config.yaml
encoder_bias: "none"
encoder_slots_per_expert: 2
fusion: "cross_attention"
decoder_layers: 6
decoder_activation: "gelu"
decoder_fused_qkv: true
decoder_parallel_block: false
decoder_cross_attention_every: 1
muon_scale: "spectral"
learning_rate: 0.018
momentum: 0.95
max_steps: 6200
epochs: 10.9
final_lr_fraction: 0
Rows from block 2 of the text decoder, named by matrix and row number. Rows with one number belong to one attention dimension. Each number is 500 + 50 x the weight over the matrix's rms, rounded and kept within 0 to 999. All counts start at 0. Numbers have three digits each.
# q: attention query, key and value (stacked) (decoder.blocks.2.attn.qkv.weight, 576x192, the q third), inputs 128-191
# k: attention query, key and value (stacked) (decoder.blocks.2.attn.qkv.weight, 576x192, the k third), inputs 128-191
q.2:600481500501500528500500500500493500517500423500499500500488523500500498485494500502503500500500532559574422500500500495500500500504500500500499502498501501500500500500500510500500492500500538
k.2:500500500500498459503506503500516500496500500502557492502500500496485501500500503495497500500500495495501496500500501498499500499500494550542483498498515500500482500500501497500500510499506538
q.3:500499499488501501500500500500499518498500500500500500500500473500500500501500500452501497500500500486500500500500486499500500491505500500504499500500500489493492500500500347500500528502500499
k.3:498501500499500497500500500500465500500500500499501500494502488500500469791500499504500500500503502504499495460500500500737500532500540462500499505458497499500500500500190502467511498477501501
q.4:501500500500510499498500471500500500502500506500490502500500500500500507502500500483499498500500500513500502514500500500500500499500500500520489500500501477494499500500500492501504500501500514
k.4:542501499498491500500500500500503500499500500502500500495500502501524000500500500500500500500500501502500442500500501391499500500500500381499459500492499578500500500500497512497500500500502499
q.5:506508500506497501500500500500499500573500500500499500500499500501500503500488500497500501560499500499573501503500500501503500489500500611500500501547501473457500500500500442500500508502500513
k.5:500501500499498497481500500500500500500500499500473496503496495500458494502500499499500500498498501501500490500494500496500500547500500500500496496499500582500500492500500498498500495493500516
q.6:500496500500499516500500500500500500500500500500502500500502519499511492499500501524500497499502500503500463498500500498499500497499500469500500499449498542537548500500502537368500500492494481
k.6:500499500500500491500500500500510500497500560501506500500500520499500560478500525470500524501499492534501504534500500504497500508503500500501508468505500424500500500500500476501504652501499500
q.7:500501502501500492500500500500500500498500500500500500483500500500500565501499500500500500535500500499500500668500500500500500467500500500499503500551520500499499500500499481530485547508498524
k.7:499626500500501531500500500500497500507500495490500500498500492503500488500509499500500500501500500492500500471500497493537500510500500500496499472501501567506500508500500578500486497500500500
q.8:500500500499510406497500500501495500500500500500488501501500500500500500522502500434499501501574499496500501500499500603502500521500500500725495502500500314500486500500498502507572500501500500
k.8:507496494500500510500500500500500500512500500500500500500500499500500454500500500500418500500500500500509496499499484181556500500501500500500500500500499518500434475500493464500500500500501500
q.9:501499500500500509500500500500500500500500500504503499500499513500500499491509500502501492500500500500500500500508500475461500499502500500500506500524512550500566500500501491500500501500500467
k.9:500500500502501501498500500382496500506500500500499500500500488501501499501500500501532494490500500493500500508500500522500500500500498500494500500502512501500500500500503500520493496501500499
q.10:501501500488500500500500500500500500500493500500500500502500517549500499499500604500500500714500500505503498500500500495500500500499500500717500500497498508532500500500500566500503476489413500
k.10:501498444494500431500498500500504500497500500503500500494500524532499500511500228499500500500500499500500501500503500500440500425505500500498478500500516418488499500500500304499511534516522455
q.11:580426500500500516500500500500500500518500500500499500500500516500500576502485500500500502500500500484500500500498500500506500325499500500500500500500500503500500500500500501500491500500500500
k.11:500504500500506499500500500500500500493500500500507500516500500500500504500507506499279500500500500483500501494500500571663500455500499500500500494500499429474500500500509499500518500500481503
q.12:500442500500497503502500500500502500500500500500502499500500537499500498500500500535500432498501479502500497498500500419506500480500500500500500499467453513499501410500501498500500424495500705
k.12:500517500500501473500500500500515500497500500500497520500500500500500547500500501464490492500500499500500503500500500505501500501501500500490500486500512281500500500511505498518500500501500524
q.13:616500500515499500506500500499503493488496500500501488499500510500501500465497500500500499498500501502500493500500499489500500475500500500482510499500500497491500500500503487500500516500500514
k.13:500504500498500499500525500500501500500498500500500500500497500500447502501500495499474501500498505505500420500500500515500500558500500500490492499499500500503500500552500500498497496474500504
q.14:500497500500499486500500500500500504484500500500500499500500494500503499510514500484503652496500499495500510500500500497500500517502500500500500501502500541499500500500539500500500519500500492
k.14:502500500503500500499500500500499498527500492500586505493500502499537503499500498657500482504500517501500508415510500505520500518500519500488500500501484500501500500500497503500503500506500499
q.15:500507500500503499500500500500498500502500500500526501500499500500500500498501500502499500506499499499499500502500500508504500503500500502500500500506500377500500500500497500501500479505489506
k.15:500500500500498518500500500500496500501505500500478500500500498475500494545584500544528503500500490500500499500500518500500500491489500500558500498499501564499500500500500499499484518517506500
q.16:499494500566500509500500500500500500501500500500499500443500498500500500501500499500503508500502502500481500518500500483497500377500500499506499500500504682481500500500500501500372483500500836
k.16:501505517626500395500500500500500500500500500500525500519500499500514500500501501493125475500500500500500500497500500498597500548500499500500499356500503424500500500500513521500502499500496500
q.17:501500500500501500495500500500449500603500500500500500500500500500500504666501500500500441500500500499500500500500501500501500498498500500500484500500455451500500500500500507501500498500499500
k.17:569500500500500485482500500500500500500500500506500539500500500500500500661500504500500500500500491466500501499500500449615500367500500488500550500502517471495500500500428490500509505500499501
q.18:501500500496501499500500500500500500537500500500500500500500500500500498632501507500500499500498500500500500500500500501501500872500500575500500500496499314500500500500500503500518465500495500
k.18:699465497502500501500500500500542500500500500500500500500500500500500497544500500500500500500500495486500500501500503500265500408500499500534502503500504500497500500500482498500465505515500499
q.19:504500500561500502499500500500500500504500500500500500502500516514500565500500521500460500500500498499500499499500500455502500500500500500499500500500500500512500680500686508500500500497374542
k.19:502500468503500434541500500500499352500500500500513486500500500501517494569500500521500488500499499650500439465429500497501500276500498500495501494502495478449483500500501408500544500500498491
q.20:500499500502501544500500500284499500501500500500498500501414500500340487501567576500500500500500499504500500500500500452500500557536499500500498500500341501500500500500500510500502496488481644
k.20:500426500500484380389500500500509500495500500556500500497512500499479500499500500500499500500500500503500500497500502543478484457500500501501500500467519500498500500500499500500500513500510484
q.21:500465500503484527502500500499509589500500500500502498499500500500500500383498501505514500496502500504501498475500500456494500480500505407501516498499500999500500500500502491493499500498501500
k.21:446713512522500504498500500500500500497500500500546500500500500500500520376491500324500477504500500499500501501503500927507500500500497500500500499500657294500500500500502500500500500502499488
q.22:519499500513473501501500501500500500469500500500501499524500500500516466485497500500576500499500500500500500474500499492500500499503500500444509500500498611616521500500540499487502529500500336
k.22:498500500496496498497502500500500500501499500500502500499500502504466528472498494501583500500499500517500500512521500500499500503499501506496500501500499499500500500500499500501500499500500500
q.23:466500489501500500500500500497500500503500500500499500500492472458500500503501499455500525498498500499500500500499500500499500611557500502503486500493376473441489500500504504500508484486764502
k.23:500500498500502490500500500499504500495500500500496500498500500499500501488500514502498501499501501503500498500558510500500500504500500502507500500497478500500500500500509500500500460500503504
q.24:646489500500484509500500500500504500493500500499499499499500519500500500500500500519504499500501511500500500500500500374478500278500500500500500499500614999500500500500500392500229500499506500
k.24:190504502630515500578500500500428500500500500500633500528500497500500654500503555499500487500500500496500500449499509501585514494499496500784500491500565292488500500500508499500505491500479645
q.25:501500498500500518500500500500459500501500500500495500500500500500500497614500529500504500618500500531500500500500500490600500499500499500736484500448468495495500500500504521500504500498500494
k.25:502491500505484331500471500500501492497500500518500500495501588499500499500501502500500500500500500500500504500506503416500500283500499500503522500500500453448500500500500343500511514500500496
q.26:501483493500540504500500500499490500497500500500501500500500500500500500501500500497501500696500500482500521499500500498499500494500500497500500498493500510500500500500563500500527502500519479
k.26:500500500525500484500500500501497499500500500500632500497500502501501501518500499500500498500500504475500501500507500600505500491499500500496500498501499460464495500500402500499500501452498499
q.27:493503539501500497500500500500501500500500500500500500499500500500556513488500500500500498500500504503500500515500452505499500472494500502500500497503501432473500500500500495503500499501499426
k.27:500504500500495510499500500502498500501500500500499500496500501503500500506500487500501499500500501499500465501500500394501500500500483499494411500500506651500512500500537501495467500500515497
q.28:499499500505488524507500500500521500500500500500500497499500500495500500442500499505502498486504500467501500500500500495481500494500500490476500499500523756500500500500500496500499500499520500
k.28:437571531564500503540500500500500500493500500500553500500500500500500507500500515502500500500500502500500500500508500510530502552511500500500498500498501516500500500497500524500502498501464549
q.29:500500501567500500500500500500500500501500500500500520503499509500501500499500500500500500500500500501500500506518499500501500502501500500497554500540688496500500499500498500539496500500490558
k.29:500518500535500500499500500500499500503500500499494469503499500500500495505501500500502487500499500498500500508498503494492500397490500500500501497503501507500500500500500441500500500500500500
q.30:579450500530480512501500500500501500467500500500482628499500500500500487441500500502500499486501500500500500500500500404431500470500500499439500498500500614499503500500530488390478500500500500
k.30:499502500500500498500500500500503500491472500500594500500500500500500500348500501500499500500500500510500503496500500523671500611502500500538499500496477500503500500500500504500501500501500507
q.31:500501500500499459500500500500509468487500500501504462498500558500533503494500500500500455500500492512500500500501500500495500478578500500488500497500500499490500500500502491498507500500501500
k.31:488446500453500511500500500500500501500500500500504500500500500500379492503498500500515500500500500500500499500493499493492500503500500500498441500500458499500500472500544500500503500500501469
q.32:523485502500500501500500500487500500500500500501502500499502582500500500470500502505500486500507501505500500501501500498495500455497501500487500499501500507510500500500500494500499499500464500
k.32:497500500500500539499500500500499500503500500500496500496500500504471500500500500452500500500500496498500469502500495497500500536506457499498487509500506501501500499500544505500492505509500490
q.33:436493500500500506500500500500499509500500500500452500503530497500499497501500500500500502500500495445500500500472500494500500500502500455509500500488502502505500500500500505495500510495500492
k.33:500501500500501503500500500499502493500500500501506500500501500498579516388500501500498500500500500501500536499500503499500503501499505503535502500576481454496500500500505500501500499500499503
q.34:499499502512501500500500500500498500485500500500498500500498500254503501348500500500500500500500499499500500501500500500500500503502500531500500501512500500500500500500500497500492500500500500
k.34:500500499494499502500500500500512500500500500500496500500500500484499500500501504500500500500500500512500492500498500495499500522494500500504499499474500516500500500500501500500502500500500504
q.35:500527500500506333740500500501500482518499500500500502502407500500593501500482500490434502506498500518500501500500500542513500503500500678516500500513500238343383500500457516500569500501496618
k.35:514387497463501500494500500500502500500498500500187500500499500500420500501510499498526512496500501501500498500498500405494500443500500500495500500499380740500500500500499498500498464498504506
q.36:500501500501501501498500500500493500500528500491496500500499455500489550514500499498500545502499499492499518503500500500504500503508500499515376502500501481444500499510500503501593500501500556
k.36:510500500509500497500500500499488499500500500500501500500500496499500337498529531607500440500500499492500566498500506494501500476527501500522514505500498725499500500489500499500502500500500534
q.37:529497500500509501500500500500499603496500500500500500500500500500478500500499500500503500437500500491500500500500500500502500488501500499500505501507546634497500500500499479500496508505498498
k.37:500501500503494475500500500458495499501500499496636500500500386469501498522500525630354500500500501500500484494500500505501500501500501500505500501502502499500496500500497505500567494500494500
q.38:559500500515490500517500500500500494500500500501501475499500500500519496464498500500500489500500500512500500500470499497484500471500500500492498500500500497500500500500502482499501500499500498
k.38:496513500481500496500500500500508500500498500500500500499498500500478500500500500500500509500499502500500461500500500492500500512501500504494471500499500514500500500500536500499515500500503499
q.39:499500500499500498500500500500519500500500500500500500499505504500501504500500500500500499505500500500500505516500500500500500487498501500499500500510657509499500500500500499502506500503500500
k.39:501500500503501525514500500500495500509500500500499500501500500502542452507500500501501474500500500498500500500500498420544499500500499500491500500501504513500433500500544501542500495500480499
q.40:504500672480502500500500500500403500507500500500499500502447500508494500503501523505500501595500499495500500500500501500501500517500500500500472500500500305506500500500500604749534497500482500
k.40:500500487501500500500498500500500500500500500500483539471500500500500500538500340500500500500500500498500500500500500404493500356475500500500500498488500436465366500500692375516500501500606464
q.41:500501501488491490496500500500500413578500500500500500502416500499523488498500501498496500508500500500500500542500500544502500502500502502499501500539527228500500500500497504663551534500496501
k.41:500497500493517501499500500500496500501500500498350500410498500500500498555500453497501500500500500489500500501500500395219500496532498499498501497500487501500500500500500496500482497500500499
q.42:565492500501493509500500500500499501486500500500500499505500500500500499500500500474501500499500500490500500500500500496506500500529500500500509500500500619509501500500500501500500518499480483
k.42:494502500501524500500500500496493502501500500441566502501500500500501500500501500500500479501500500496500501500500500499516500500503500500500503498522500436500482500500507494501501491500492502
q.43:500501500500500521500495500500503500500500500500496500500500500500500468494500636500500500500500500507500500500501500497494500508500500501500500499500496515500500500500502625500502488500500501
k.43:457497500505493342499498500419623500496500500502498500497500586529529500500492490500500500500500499499500501500506501445239500497501499500500499501500504501500500500500528468500540501560500461
q.44:499504478509500437500500500500500500500500500500499500498500500314500484501500499264500377500500500499524500501496500503500500500538500534500500500501500428428492437513478470500500503473905525
k.44:510501500492499497500500500500500500504500500500500500500500500500446446485500523500377500499500500508500458493499501465500500593500501500502500500495405601500502500500500521499500491493503503
q.45:520499500513485583501500500500500688472500500500507498500501500500500494491499500502503614497501500495500500500500500500497500452500500498503500500500500787500502500500502494500473510499500497
k.45:483518500512500424500500500465500500500500500500552503498500500500500508492489500502500496500501507501500501500508500597553500517500500500498510501500500479500500500500500500456500500497499500
q.46:498499507503486510500500500500499501498500500500500497501500500500500499494500500504501498499500499495500483501500500497526500500503500500493514501507500506500501500500498500500474500498500495
k.46:420500500500503488500500500500500500500500500500490500506500500500501494500500504500500500500500499500500500500500500500505500492500499505546500500500504431500500500500501500503500500524498502
q.47:500498500500501502500500500500496500500518500500496500500500463500463500512500500500501568500500514486500501501500500500501500536502500500506500499501502498511500499500500503501500500506498499
k.47:512500500508500501500500500500500499501500500500500500500500491499530500500503501623500465500500506500500500463500503499501500484485500500501506498501500513499500500490500499501500500494500511